{
  "train_examples": 195000,
  "conditioning": "class",
  "arch": "unet",
  "norm": "groupnorm",
  "weight_standardization": false,
  "scale_shift_norm": true,
  "init": "torch_default",
  "optimizer": "soap",
  "beta2": 0.999,
  "precondition_frequency": 32,
  "max_precond_dim": 512,
  "max_grad_norm": 1.0,
  "final_lr_fraction": 0
}
Rows from block 4, named by matrix and row number. Rows with one number belong to one channel. Each number is 500 + 40 x the weight over its row's rms, rounded and kept within 0 to 999. All counts start at 0. Numbers have three digits each.
# convs0: first 3x3 conv (model.enc.2.0.convs.0.weight, 192x192x3x3), inputs 140-159, a 3x3 kernel for each
# convs1: second 3x3 conv (model.enc.2.0.convs.1.weight, 192x192x3x3, transposed), outputs 140-159, a 3x3 kernel for each
convs0.36:500547542500500500500500512491472556452500500500500500500470500544500550500500500500459527517459569500521486496468500500471489578586533548463500507500500500496568500500500500500431500500500500500500503428500523558556500500500465554500552500500522471500438536545526438526500552500477544437456514549458584457500534610500500500500500445536521500548467500366439500500500548500500535585500500422489500500500456530551500500500500500500395500470518447435500500551500500500520431500500500507495444500418474504566392558581500500500449500500461500447
convs1.36:458501577492450500500529500500463433468507529500571500562500539500578469500500493500406500500500625500500496500493500463500500500593451496500500500500555500500500500500522500456595592500542561500500500477396413500500500398500497447455558500474500500500449500500500468500544500500500406500535416511500596421500572579436500500544500435500500562500500479581501500500517500577440573500500500500500500500573500585500547500500500500547500500591518433500500500588475549500500492449500500540500500444609500500500470447500500537500468495500566491434
convs0.37:431569500460539438579506500500500480473422500516428544572449500500500457538425564556500500500403544438559455447594500447500451580546500500490500477432500457500471500510500500542500500565558500557563534589447500586429500616526553465540612581449472518500529500457426500454441442563500513529459429500500500500500500500553395543514500468558500456578486535500500500500500552500420500444459473500467500417500563467480586429500500524500401500500500500435500500500555500500500459500549500470439590500500500500525500564500500500412456500403500519500
convs1.37:500450500500500435433500500500500500465500500500452500500452426546437416474500411481500500500455500480500500499425451513500531500500559500500587573500500500500500399500500452471430500381541508500533500500410500500419500532500500537500474500453484533590500442417486500442560500554466573500500500500500500500500500500500544500500500500511500500500498479562500500492501460429503500500430500500425498536500477530500500468500513589478514465500500587515500500411463500412500465500500565500500500526500500500407500566485468500500500493570472534560
convs0.38:500500500462516566500500500500514500504468450476500500500432500567500472468489500488500496500503500500500500500480500500500532423542500427500436541500500500427510500594500415415452473500500459500456500500500500500500527463500500500500500579500446500500500500427500532559456500439500534500526551451500568422500500500500524455500450500441500500500500500594486574462500500500500500465447508567459500500441500428500416428588439576567533500523470550500576500412500437500500463573500520500566500453500500500510551500537500500500500500500500500457
convs1.38:500551472444449500500548467546554500500544501500500401500435492520443500500460421500500500462470500553500500513534497581500500500500500508550500547500500464500545521500500474500445436500500409429476537566648462500500517481500500500500500500551522500500500500511443500477542500500500500635500419500510500500500439500567500478500500482500494445500546460500428538500525464515515419492574500500500491537511500500467500509513433508500500460430481560544500534500500500409477540506496500500500440500518500499500500617426414407525569543500500543500
convs0.39:553456500500500500412453514536500497494549506500500507562552483445557468500433435534500512500500500539496558460500454500500500478500455452500500434590500500606484406500431500412433500545558500500500500500500472500425500474471546462484472440500528500500495500566458525519500500548518500500491611452500492500500500500500500381404500404500542500537421500500500561500500560500359434500500500434500473500500460500500454492500500541500500501500500500460500500410500477420410500500451538500433433546509504491500500464482500521475519500500395500500
convs1.39:534582500500469530431500500547500500415400500510500519574564500500401461550500486425500500422500460500594500551588500500500500482500448534485496500455449509469581498549500500500512500484500610500489495429574500500595427500515500500523596523500500507486424489500525500539526478500500500500500500421500500437500550502536500502546522500501389486522527546558491500492500530500566500538500438500500572448420500436540500445500348500544500484454500521570581490500500543448484500500450500412595447500500500450489500635499457500500500500497500483500
convs0.40:500516592500417500500500500500535549521500486500500500500500500416566500500500500536557455535500462500439500500552500507452500548557471500436486429434500526500500500500500500481500399500500500555524484454554394606500500500500500500500500500500500500534500561500521500494567449500410555467514578432540522413558427500520514571500539500540571500495548500500550500500500577581500500500458500500500473500518500465476438500462569431519500500500500500500430553500500466500500500500464428500500453500500500500500557500387500500500500500500500500500
convs1.40:576500609500500446444426500445500543537455500500545500395500500519448544500480528531582501500455500500417500500500496546488538420433588501500358584442579414500465500500500500500500500496500472500543500448460500500500500450441456593500540500466600533447457500534500456500500487500500500500500500500500500500500568500509596539500500500500500498500420486500419500524589500465433500552458500599519500485516500456500500500500572500500443406519500500521500595500463498500500500500500500479622500596500483503436500500456500567426500500500438500500
convs0.41:500500553470500500500496500500573478473500453500500500500500500581500461500500500546534491500500500500500538500460481560500500500511500452500511517466500500466500500443500500465500587532610500500500500447464500546500524500446507538500535500474500500500447536412500404500519500525480542500500490500574500500500540500424561500500500500554474500500500500592500596500574500390432500486500539494478500500472500500437500371385500500500500432482500578553474500500500500500573389500533500500500397518588500550500500500500500500500500426441500549500
convs1.41:500500500500525557449443500479559500450500500508519500500466500443473540500592487586481500500460500436500504500500406500500500500500500500500500500531500500500500500500500402396506500577500421445500526479566500500433562500531500585500500465433500500500534500486531519500510517500454500500470500452535427554427500500500606500500586513504480461526533519498454500500507558504500500469517500500536499417483500551500465593507536500500606500511565500435461500500500450500500500532500561500491426430500482544635549586458500538500500500432500500500
convs0.42:500500500500427500542500500500500475500500427500524498456487500500471495452467500501500539500505567554452500546547526488526536500500500500471515521535490476526500437500500455500500455500412500500610500488558533500499563500456492528476500557543473500500533500500500543486500479500540480461469450500500590500533507495500500581500525476500538466500530526553445559500500549525549500500500500500500434540546487446500500500567413556438516442500551454500475500517500530529508432500500467500538500613448562595574510378500551516500431516500500465500
convs1.42:500500500424498437600500500500500571509453433500500500449500463507580500500500557401500500585500500500376500423457509500552500486477500484500500500517500505489500536500500463463500500500500500556440500500500500435500500500500500500500500431500556500588500427458500521415500546500500403500519500500440552500492631500526500470500504500500534500500500500500477500496500500477500500500500500533500522500500500463464503563500559500545525451500500500500500500500500500500546499453500500500484508615504487500460500500500500500500500500500528438500
convs0.43:500494467445457500505500537500429500500500571532507500538500500574500500500500467437442452566500581413500500500551500500500479464439500500500500544533451500521500500500568500500514426466453500462500485525559484500529500547489500500500500500541524500500500462500496478500529476548500428500516500500590568500500525500452474500500499500500500500500438461500597500475576500436488429491500500500459500500500500489358500500500516500500500500476449511500605500500509500500500500500546500558500500500448500500500500452522500500484499500500483500500
convs1.43:484500524465462458608500500500500620500500500462545500506500544500519500508493521549500500503500500500551435403480500452509500500500570500545500400429500526500505591500559500403472500500489489440500500500500553513500457500500541548506489500500500500561454476500500500500527432500500500500500500607464500500500500557500554500484463509543500500466500500484500500500500619500544500500500499568500500500445498500500597500548500566500422500501458472497500500500500500500500529532500500500434474561500500505500522510500500500573500500500500500500
convs0.44:500465525500500500500500500500500537500450500500470500500500451500500500500500500500500500529500500548500500500500500530536500500500500518623401500500500500500500500593500500401500500431396501492500489500500522500500500500500500500500500615500500469500500500490500500500528451500500500500539480500593500413500500500471559500500455464500608433500500566570500392500583500421432600477500566500500459500500461500500547458500500500514374449500500500458500439500500517500463500500500500500417500500551500500457500500500561512387500464500558500420
convs1.44:491577507585556599500500508500540500500500500500500527541489500500500546523500507496518489500500451430541500500571450500524500500500500500500455505500559479531442519500635550500500455500510500548500574500500547451500500457467500500500500509544466590587580561582500500544409500435500500500590500500419500550491500500462483500380500490466445459500507436420500552500500597556500565500422458500500500460500500550455500500500448500551522500492525500500567479531543500510500513440500485500414500557500500500500464500500491500435500500456646522510
convs0.45:435530491483508500500500464500500500500500500500554500438513538500565448462480500605549500500536567517502500507521458500500522472473524590500473500575557446500421500500500500399584500500481441401489428550415500500500456500500541553500526462500410472531500404500500554474483500444500500518538475500439500500500456500574556500463528500462500500500572500500467500500449416500584500534484489554500425500500521500462504482560451469500500468453547500500478436475500466500500500500500538511500500500500417524504495500398490500500500456500471500500
convs1.45:567500425512551546500553528483571475500559552500500500467500500444523491485500494500526500500542500441500500500500500575388500452500535500600500500500500553518500576500500500560483500500500453500490515500500472500489500521444500500500492500531568500500574525500413444500519448500500500500553477486499481500526570424500482500516500516500534500412512500485500500500564450500410500500500586500500564500500500500458500500424573462500500500500500549515500500500500478500500500406484376562500548400440432500549552580491500453565500521474500500500
convs0.46:500565500522523500542441500483517500508500500461492512500470545553500500590500500523500498500500500500500523500500468500567561500522488448500480434500500500442500523467500500500630500500471500463500534500500500456430470407467500442519500568558500500554500500500568499500555500500480524500579460430500500551500520500441613500500512457500500419500526554500500572434500578500500598500553500500545446555534500500612411589500466500500500538542467500500500500538500446500455500571459500564408551500500548440580500429581460500500500500500500500500
convs1.46:500577568500497500551506500500500554515500446500500517500500500500597329467609500477473540500500562500500500500488500500500527497500500436500412424500587496500500500500463423500503500480443500500500493500500438536431425487500566516516500396500536515449500507500500500500500457571388500500592540486493435500519500570471481463500459546500572500435500500449500500516500576500500500500500552500500500424531500428500500500574503466490486510479500500500563500485500500500528500500500500500500466500500500441526500500500494588500500500500539401500
convs0.47:500500530500500500458466500500500456550552500500485500500500562404581590485557500500486500500439494500500500479505517500500473500494500502500500500582439500458500500500500500500500555682601500462500500659597500495527598513507468479531495500500500500500500500500500500611500436429579490542500500500500500510503500500500438461500500500466560500500500406500500477500500500538413432500554500500500500404500425500577500500582624565500500500515475500500500477549500500558500568500500490500650500500500500543500500449511500500573455500502386505592
convs1.47:499500500616527436500490538416451411424500558477465500500500573499422574500500500534500640500572558461482439532532500500436500474500500500525500505500500407534500500500500496535500498500500500446500500500427576500550428454497551500500428500500448500500500445500500500500500402515500500500589637500626500500523500517382491429500410500531500589500500500500579500500500500532440500500522456551500500495500519500529600500461500506467500494477500500500490500524500500500500500573500484500475436500454500455460500500500436500476500500500459552500
convs0.48:500500500579469551500500500500522500500464521555484461475500500500500500598500415500500562429508559499500496535523454453559500564510529579500500500568550462500500500500500604500427528487500455500470457500495500592500500439500500500500514622447449453521424495423500443500591500447507497444483471541500402500500511500469500500453574500500500500500555500500500540569500515576500500500567468500500491500500631521456467564500412439500500556500500500535500500480500500500424500500461500521458552454436500478561417475562468444500450500503500463537
convs1.48:500500559500495531555500462522586472612527435500500500500500487500500500500500500529453500441500507500424500500519500500500543509500573500500500607516548529475500444500520508532542500479500500500453523500577500500500500500500523500500500576494500500500518500494500500500465500500557500503500500414574500464500500500586500500494500500500500500500500500415410474500500529455500500425500500598500518500518433578500500552500500500515553384513500500422553500500500500459446500493500500460500500407500500528469500500500500500500500310578549500500
convs0.49:537500500500500500479500500500500507484602500522539500500500537500464500390523500561440539438500473447500500500538495500500558500500565500535500450472582500558500500500500388500395500542635500519502500477500500500500470430500481441500500500521500500480535500500500530430565441500462500523500546500587586500500477613500465500500442500536500500474500500500500500607500500359570480500500531565500433500500471500560496409500500611500500500500500500561500499449396533500500368500500500493557431523500510500500500468500611500500500576500475500500
convs1.49:500500555466500621500451500549532500500389500500500500573528500510500500500422500500495533500468507500500473552500500476505500490400500500500500439443423487500505578500500406491525500476533417500448546500500467454500500500500425558500562500500500500500500589500500500500500500544500500500500490470522500500500500426500500500593500533420420500500500500500459500514601500515500500500513500555491500470474577529526500531500487470475500500500395500494500590521471500500500575469500500500451500559454430586500500539500500500563500500514500500511
convs0.50:457525537500554500475500591500457464570546526500500500500500500500463500513500530500563457505500469493500500439467415497417500500500524498422500551500464500500500500500500452500440500514500518500427500500500608500500500461500466500529518488500517534494540500537412498490483463430500541599515574500500419500500425500500500500382517423471462500500551500500500556465500478500554500500500428500500500419456474496500500500500500500462541471500487500491500500500456455523500500500361636500500569477402576500456452500500512500500559500500500377500
convs1.50:555526363515426500500544552500576500538500500501439500500500436500500500433500515486575470459580500422537460500500455498543500480500500500517500500500514415500500500500500500425500432500435500372500500584500500523358500414413570579500500500500500513552500563554563529483500535500500500500583500439500530557492474451500500500500499500500478512500500500500448500487500500500500504617500386500487500432402500484500545470500513500500462500500453497525500500594500500432500500631650484500550448500500454500447500505500500500500500500500500500529
convs0.51:566455482500491560500539500543589525620500500500500488400518518500594500500500591561591500500558500388500500567485500500570500588434560500500500500500500500500500500500500500500613563500500505544500500500457500500500480534422471558592366427552461500500500500500500560467500550505526500538561500500500430500500447500533415591500500500500500409500540500470397444500500482412583419528500500489500500500530584500632500500500500582500500462391500500435500500525445500500500590500627500500500500547500500500500393500453500500500518500500500500528
convs1.51:561500500486539500500500431500533500534534540500378454547569500500424536534393487500525556500500521546508524500594546500451500580500454500500500524500522500509500521500474500528553500497500497500500552513500500506550416454448455500500514595541518407466500500476490500500500536500511500500500500617407500491500500600409500562516500500546500500574500500500416455482500466480534500500425600574500500500400525504550440500500500460500500500437500500453500500521452442422500407500452481500500461500500451486500480500474500379534503588439483493549
convs0.52:432460515500478500500461395500500472500586500539500500500500500500567500500439500597500446527465415535476500440434500543440500514468500500500500535471500454500500438500500416555451500500317494454520458500435465428487500500459500461500455500472438500563500459565500500500447500500500547536553568500517500500552500432500592500529500500571531500466534507573500465500500518443500615500500500552543500500433447425500569500511500500400500500536500537555500533525560500500500489500500476500500518500436500500500500500500500500500500500500500500468
convs1.52:500442500459525500401500552554500469500500571500584500500554500508500433500562500584476500500500461500610455500538423481551500500500474500423536495500500506573500500500500547425500500515592423569500458500500472503500462500544562513500500500500532572549500517514500500450535464500500500500596562394414515513500556419500500490500457500479454500496500463500588520504500534591390474514500516550500409442486500547524600453619483500500509500500439500500535500436569577500500500500518500500460609540531500409500524500500382477500500500428500500460
convs0.53:500443472538500538500500493500500422500462500430426500419540500461500520500434500469444500546483510525500614439480510469500450500500465500418529516593518500500500500475500414500500562500609417500392500556500439563500454461495474500500504505394473500500443465500500375411500500547577500556500467451500495426500647500441500520500500500500500500500516500500500411549469500500500474449500500500529500500683484580510467524471500500536500467503500500500540429500500500500500450500486500500500500500500554500445500500467500500500500500500500500465
convs1.53:500500590551500500500496499421464500523603500442495485560551485500578500500576506557500484495473500572500504538450515500457500500500578596500500590386500521500500471500481500500500485467560486426500588500500484500500500500509580527500551504570500418471433480595431515486500500500500500500500517480500472565500402507500500494522500500500506498550502500500505457506554423502436440585472568545543500489500449411387559500560500520500500482500500456402500547519480500450550472500500469560500500500500500406428500492535500500500500500501500475512
convs0.54:488500457500535456549500500500500500500521546485551500500538540500559500500500500500464500451480500563500546500449542500522541512500489552500426500500500500514500536500500500500500566500500504449500500483557586585500474500546491500500446500500551500500500474500500476500492454500581500500500443500607619555500533500446500518500500500577500500532469508534550500433434512577500465569530500500500412500500458500557455449500500500500475500510500476500500500500430560500521510500453500532480500500500460500550500597533500434500563476500500500500
convs1.54:500500513500516534500605480381500500500500500500504500597575500500447451500500565500500500586500500500436466500500500500485500514574488500500500437500400551566512500500500579502501500500488500500475500544459398500557500367500584500500500435500588500500399614500484500421500502541500471425561500500426500469500500500547500430500500500500579500500418515605500383500535462500440427500430500500500500540500483511472595500543500541500417587500398500500519500432580500500458500491500484481498558500500472452500500500610594500415453500493500500450
convs0.55:500500500474500500500500537441500500500502500500525545500500500532416389500500500547554552552500500500385526546534500443576500500583432543500517454500574500450500482500500500500500571500500500548469526430500500500378500500418449500500500500500388422453478500503500478461500458500500500550500500500557454458500500526500467500500500500452500500531500500500500500500500500500500500431500624573534536500427543500500570500500501545587500457500452500500480490534500500385500500433500500430500500500498500529500500519500500418410500500375500500500
convs1.55:500578564548500500500455477500556441500498500500500500500524456500508500493500508500541513609500564500500500562513500466485456572500451500461500600519623500556597568489501510500500461469447500499500464440561531556500397467500500500500610500492500500500463500498496535500495639567391500500500500554452500569500430500462491500604474451500500450500588468444500474478500479476500448500581488500525500500442495488496500442500500422474500500417500428500517522500500355548469431557495401468500469500500500530520527467500413471500500500563500500491
convs0.56:488578537500440437452500500500500500423408453500466512500500500500500541500384545464500516500541459475571500527500502444468523552469575469537500500529585500472603500548500500500500558500500570584500500440568453461500567536500465490484521490426470448452479500500435500500536558500500523519537417542458500500500568411500540429474500500389500477500564500500568500510512500546439500553472500500500552500498500500553514459500500500500512496500439479502550576526500500449500500365500454452415481504500594499500500478465500500500500500467500467543
convs1.56:500538500500545567452500500495600500500500511517438443500655500513500500500411500500500507500500500500532519408531481435523456500500500520500500500500502503500517500500510500556500500500500500500531504500500497465564500500500500479500553500535500466500457520512500447500478500425500507514598500500490481452557481446536530500500411500484500433500500500500545583500500577470442500500501612500496500500453500526500504447500559500539500500500450500551534596559544436500435500500451555500552531500500386455500500515500424431458521500500500461571
convs0.57:500500549500500500437527518500500487460478500500460500385409485500371500423449500500500514500500500479500588448503459500430500500500500500563489517489500500500500500527500568500500500500500500445500510500500500500500500484500500500460527500422500500500500500389438465500500500500500520489500469456500545500500500539490487500518547591557500500500538500500525500500500437500500500500500500500500500500500500500584576500500500500448500500500500500500500500500458500500453406405500500500444500500497500494500563569455500500500428444441500420444
convs1.57:452493555500522500500554500500521500471500476500453500474544465605616402559500500591544500500500500507500394581525456572496500500500500585567500580500500537615500508602513500601500549533509540500500500548542450450441545500500421401500605478548556437415500381458500487500500500500472500525514500500500536500500528494500504500500500555500500500500622589500500512500500447448472500531501502500559500500500500500500565500500500500500545512576500500500453500500500388414441461497506527521500500478500500500500500500500500500500500500537501500500
convs0.58:558478500500447500428500500500500463492500500500500500458496500500500500585579500500500487500500500568500417500500563455500500575500500571500500438426500502425500460444500500500500470429500391500381500500500486500500428576574500500396504490500500597500500500500554500500500500500582500500500442424500500500500500500476500490520508500500481500500500488500500500500374500500500500439500500500500489565500445500500500500438500430455500577500470553500500422500500500500500577439401484500466500448482487531449569500500533500500500500500500524500
convs1.58:413500500500483500500512535407500520616500584456500461500392515500494449500453538504500463496520524464500464500501500581479500389498500500500511483500500504500426381500517496500548500500406500500500500462523500500500500500500500426500530458500500500500540500500500500500500468493500500500411500579500500422500500500530442425500478523428500500440514518500512497500538411500500511500500536566520500431500500500500500515443510466500500511500498473500500589500522500545555570500480500500500509501454500500500500500500500500510500500469500573493
convs0.59:436500438438451500495500500520536448517575500513563500500445443500500562500464467500500500500410500559500500539472509540473551456584500437544463537543500500500560550500513500500432500563478524428482425570500500551500411500461500500500500500623480500500475500500500540421500500580502500500500500429500568500435454542500561500423500417500625500484500500437500500500500500500535556500534500500500500464439500500553500500500436597500500500500510500589516528466500439500571561500500542524437500537541563471459500500485445500500491462500412500500
convs1.59:500435500473500577500500571500376500500412500595500439545500492500500437500602500450536500500500500500454500500475535500458574500500525500500479500523500500416500500479500500414522500557500560445500538421500530500500512467500500500500500411504500500500500441589489500500500506500500447432450500500435492465500575500518607470500500572500422477568444576500549500551571500500543500500515403500500405500564500500563500511500552532476486459540500528514500488557500500500425500500507469594484453500500500500511500500500500500500500565605367500500
convs0.60:500541500500500500500500500500467462500448462519462455500532500551500538412403500476500500500590571500532506500470500525500500460500539370476500500500493476528500500500402486507413474500500571500500578500434542425500500494500500500500500483500500560507500476500500551500445482500460500500521599547500549500500592500500515440500446500468500500462500500456500526500453515468517500500488500500500451500500386526483465500532571500431448500500518500461500500500553539500500500500530500500500500491500500500500428500552500611500500531563500500500
convs1.60:440526500500527500500505487500500414500500500461500471439517500500513412533500500500500500503500489500468535500436500500500500445581442500500436443500500500500474500500409593398500500379500397500500500540476471567449496500394500500500450537500558500500567566500531505500500487476547422500538407523611500561500500500453505457500568500500399500501500500578438548500500500501423494440526500566458436547500500614500500500500500500535500373455500500534538500549500654500627550500500582500500500476427381500500538500500500464576464500500444500508
convs0.61:500500500500500598500500500550419500500468500595532465421463500500500433536500538500500542500500500431500447500500500500342484500500500463500500606500500500580520500500500422500500445500382500500500547519500500500467455500500553519483598581511500537500549500500500500500500500500500500500500500459458500500500540500500564500410545481500500500533500593500500467500543500500486566500579500500438436538500500500500500531485500510500464500513491500500500500500500500494500458500500500445500500500483500457568500539468500500500500500435500448500
convs1.61:415503554474500485500461403474533483500449461500504500500434501500500437473596532491500552469500500441500498400500470500500543507500491401474500503444507500447456473418544486406485496576469500500500519525455510500500501523500551499447500482500537495454449477500500477486534566496449500437457500460500500421500500472421444472358492472500486449430421500500500497491542530612489621489468455500446445533506478500500444416500482500500478550590582500500500500561464443500515500434455508494546500500512500500511421512500500499553440440500489557500
convs0.62:473480500500500500482429555429500500500500500563531500525500500502500454573500575500500500500462454537500500424561500500494445500614525467500500436500435500500500523500500408547500500500500500500532532448500597500500500487519556486452575500500500500500587500541500500429408500500441521485479500522599384417587391607536468477468500429579500500500500447592455384564500500570417580500500455444428500500500500500469526500500500456500424441546500500462500500500500500500500500589523500602458500596500481402470500500482500519500500500541500500500
convs1.62:433493627500500500537500500569555500464500515444500500477522500466537500500500500500500500485500500500500500500500490412591500482519500518500500500580500565500500500500500505585500552557393500497434500458399499548495545500488528500500500488500511580498500576387565554426486500500500554500500451500371549500484454508500500500500500500500500500516493500500493500500500500500526500429500452500522554500395500500500528397564451500535525640466436486500500500500500500500573427426508564536549598547607500424500530464500500500500500528500524499500
convs0.63:544542471564548465500443563500500500500603500500576500448500527500394500459500516500500599537500500455425500454531500463500500500500496456500516546500512535559437561494500500500500540500569548553500500500506557500500500470500500500500460500500508431500500500544500615440500500500551515443500528586500581500500500500500565500500500500489500548500568445500566439500500500471449508500500500500500500500500407500484543500500405528500500492500500500564544500500500500500500500500500500546560500498500469505490500500500500510500500540470500500437
convs1.63:386639540456540509547521462575500500434488500535500500471500500497559452514500447432580500500500500468560500532500500500500487411500515537435530497533474435500500500500547487513574414554500500423476539633511486356500500457500531500444500500500578500417500500500417500500500421562500500500565539429500453459565500500500467516500476570500500500500500500500500596500500500548413500477518535500544500500500453559516500535500576396500500500497456475533560500554500458500500576500561453477500478424500497546459593500566500489534500500500500500500
convs0.64:419500500513500500500500500500506500500546547452488500500597591500500438500500468468500500500472404584449500463493446500467535500541545446467500500492500500500547500451500481573553500500500500444446435500500469500482500580500500425558514500500560482508500570463500500445500399500500550494500443568519500580536449500500500500500507374542543500521500447500438475500500568500434535439451556500410538383454461500500500456452500420469500500466537500471500500467570492456500469500423500500500500524488500449463475562470500500500500500500500500500
convs1.64:500540500461500500439535420500500578500500583466500558558546557451500500448433500653617457396497416499500500500500449500500515500479551500500556500593432500589469500514523447567496500500392500556569500463479500471500500500500500500500500500500500500500472582554500500500489541519523498450485500488510500500479523500454567500500500488489500444603459500550500500500493520500500500500500500413515545500470500561500500500605500500500410570439500500500500500500500500507500541457500500500550588500500500500500500500500442500500555497486500487500
convs0.65:461500500456500500500500500500544500500521548500500500438500500431500500415449500526500485500500479510529500500500424500547602500480500395524500500500500500498411500500461500500467542571500494500445421500500460500500500500534414422469500458500500417439500503441500500414500500522500500500500518500500500429582500500500500454503500500500570500429500531560500500562501500500464500480499480500460623471500500500500441500500500500500500486564553472500450500500500575431500500500500550500500449500459510477500500488500500500500500500500399430500
convs1.65:500500500500500606500500500500500608369456462500615500400500500386500446536500500575516500447607500498456473500497500500494556469442500536551495500500474500500500500500603396500539500513500500500519492493553442500500490533553507500478500500500521500474565500453500500500434500493500515500451552500500469500453503500559500583456441500500500496500511586500532500500487421500477502500574537500500500500500500500500566430371500500506604445500500543500465500477500500500540500500500475540500394422492500495500616603500500500451500500476500469500
convs0.66:500500500500500500462526500486539464576474500500553457486500500500431465427400500457478500531500455500500415464500500500538557525500529467500550489471500500491500434584558500515500500500500500500500433500476500467476564557500500500431530500472500500404500500500500473506500500500533576527486500561500488532538580556520425355454500496500551500564500500500500500558500578500500500497500520500500500539500481541500500500500500516500500500500537473500563501500469463500475500544469427500500573413504491500510456500578538500500500500530500500500
convs1.66:506533500463500578566464432500511500500485500481500500474500500500500500450500500500500591560500442503423565500500576500491446525500541500569500500560445500500500562500459578438500500418567473453500552500500500500500500437500500500500500500449605511500500500521462532525500533433500454500500500508500521500500500457448500500417578500500500455500472562604411568500500500500500500500450500571561500503491457500500558477500537497421467542367500500573500516500500525413553500500426500529500448500500528485500530477398500500568464419500500503500
convs0.67:500477464477465500534589500526500500500500539500500480500500500538535500500500500530534608465527533462500500500469540491538500500500429561500424460576554500426437500500500500500376536519500500500500496500500500421500500500433500574513500500450468500500486450500500494522465435500551539500500500500500685547457465500436402500500564545500500527500500482500500610460353407555500500527452500525500547500478500500458476500500426515500500540446500500610500500385500500500500571500500500548500538500423453542563500471449500500522500500500504477474
convs1.67:500472500500446500500500500500462604550604500500500500500443500506500509544500536480487500500565445469469477457500500500500470500500532500500575500500500605500500500545543470500500525469500500500399500549606465500500500500500539500442529500392500567500500500579500534500500500500524500356500500500500500500500497500500500500500478500570475500500438500436485500632605564407500483500500474500500500500500519500579500500500500500500500500500472500500500474564545500510434509500564535500404545557510454542438527510500500533531451500500399500500
convs0.68:482500438500619566406500500500500512500563500500500500500500507500500500464446463500500500563458500500531450439500500500500500562522500528605500500500558500500500500500463446567500417588500465532575525500505500500433500570500552500500522398500441465500500421469500446500495500539500500550460506454611441500500350553565556621500500568514500500500446482546500500455289500530556604583500500475500528500425535500500500425500457521500500561548500558480564500387426500500450500555500469500393451500500500533566500431443494500539500453500473464500
convs1.68:500550500500461489534500480500509541500421542488510516500579500489584500538558500679500500486499444536500447495440520488463500455524510500500485496500445523500461500500500557579511483478500500500500527522491514548431500500500500500456500500500538500415469586500500481500516500483410459500481588500500557500398562500500500500500500500531439500500505522573562500585500500500536515500500483500533500500405460500500500552544583500535432500500477580550531435500500548519470500412500500456408500478492556500500500500500593500463517520453471500500
convs0.69:500500500537523419500500500495572500432553500500429450487583500433580491500410500500475456500500446470565500500557500536500561562552519500537568547500500507456500500500500562500500500500419563524474563500500478500500500580500562472500437500522537472500415500500474461457536500474430488522546500500500500500554456506630548455500500526577500500500500500433500500476544500500500500482500543421500500599500563477500449500544500555409500500500553500396542574485500500500482584578403562500453500500410445500500546512500560572500466462500500484414
convs1.69:447513462500575500500501500573500502511345500544500456500536475448503586526500385500544478500579500500470473486500500511500407455491541500500340551500480438540500545500500532505500448546500500500500436500434500544500500458521521500451452500513500500448493500546500587500455500500500500500500500571576500343500500392414485631528500492568447579500441500517500439500382500500593579540500459602500500438462500500500500500500519500500500539505500500590500419482463551500500435500437573500602441468517520500500528500415500500500398592500500500500
convs0.70:572549500475564500417500574500500500596547519468474563566500500448500500500449588500500500515555532500500500484582500525575500500530537500500500500500500500500479504588528585544500500515572500500500480500585464502512500560500535534578479500500452500512465500501519451500500587464500432500500548500500423458589500415500500500500500452500500500500500500500500500582519552500461500500429441500555500500500487515500445559500500545500500500568500500554543427500473500452394434487500500482500506530500532500486641587576505500500569500500500500500
convs1.70:500461500500500499500453500500500500428536581500500512475591463546543511421543426562529490507500541426491500492500430500568575500414500552500411520500500509500500534534472400548515354545500498500465500500500500492500434453500500544500500500470500500500508500422500500500500500525500530500500500500500523500500457500500500542489528434500500568500444583457500521504559500573412500500500500500506500545541500456512538500547500550500500562425500527523429546500557500500500500409621471500500500557500527500433500500500470500549553500441500531566
convs0.71:500567500500500485500500500500500500500575582500426549479423500441455500496500500500500541452500500422448500491518500487552500572500500500500565500500487500532416500521500588556582468500555500500500500571500500500480500544523500500470500489512489439500531434500489500586500500500500559517516500424500500585500500541533500462500500520500571500500500488500500500500500500517482500388420500453440449467517500500500438422500500500500432500487556500430500500545566426500500405500500548465407500560500608573500500500500500500500500500500500500465
convs1.71:500500500510535500500500400500497500500430500500571500500566486500500500558460450590500564459500551539500500500500545468378500500424500476519462500500500500512500541389500500578451500672500500500500500500500500500500500402500500400500500500500500477500497550497463500500500456477543500500500500500500500500533500422500500500563567525460500500500500500466500500525564448500500552471500571434489522553500500500556463497548500459500476431500500563618500486500500490426533500420499555437591500442500500402500557601500538500500475500486555526500
convs0.72:500500503472500422500500500527500537494442548500367597508500576480457428565524500541500500500583436462500500586395500539500500471500500500465500552500500486547531500500500566500500500500500500500500559500497500500500500500500500500500510566409425500500451500443549500464500500500500432557500459540500500500500641416500500500524500500500500500500615469460535446354604500500601460500469500500500500500531520543500526500433500537500500500625500500500500375629500500409603500500588500428500500500500473547500500495500500460449500500494500500461
convs1.72:496531500578457418500500410593500500556469477500500458513500500505500547530500522476500482548500561541523409411500500411500500500500500567500500500388500500453500500410534537437489504500506500500561455500497564549462537500520442565339500500430576500458500470446500522453500500422529570556500547508500500512500568570500500500500494558500486449500500457545484555500500561556500542422512500500556500500531500521521500500460545500424456500500554500500500500558500500525500454436500500548473500457500500604468512573471545376500500500558476501527
convs0.73:500473500519488511560487532500447531397500500559500546541450522426412500583500500500500500460500500500500633490500464500484487500500602500500455573531500500500500500525500500578583500500500500500464500500463500513580500500500516500500469541500521500424500428484500500500500500500481410555500501500500500500541459457500406500453452500500570475519561466560500417520500500500500500380500558500500568500588507450565500500500500455500564500500500534564500500500500386508482500465500470500500559500520500508500591500500500500500500500500612500419
convs1.73:500500500500499448500518532500461500541500612500500500561525454500500547500500500419579391500472500500500500500487565517500547500541460500474500427537408500538592500403494537500408518500500500475516569467482439500500548500529499500500500500500500546491500519551523574500500500457500500554541500544471496500500500432445584585500483500445500500540500473500500500462500434428500500500505500450593500500500500500500500451592500500542500500500500413416456500500459500458592500500476560500554493500500470489500600500489500500500471500576538500519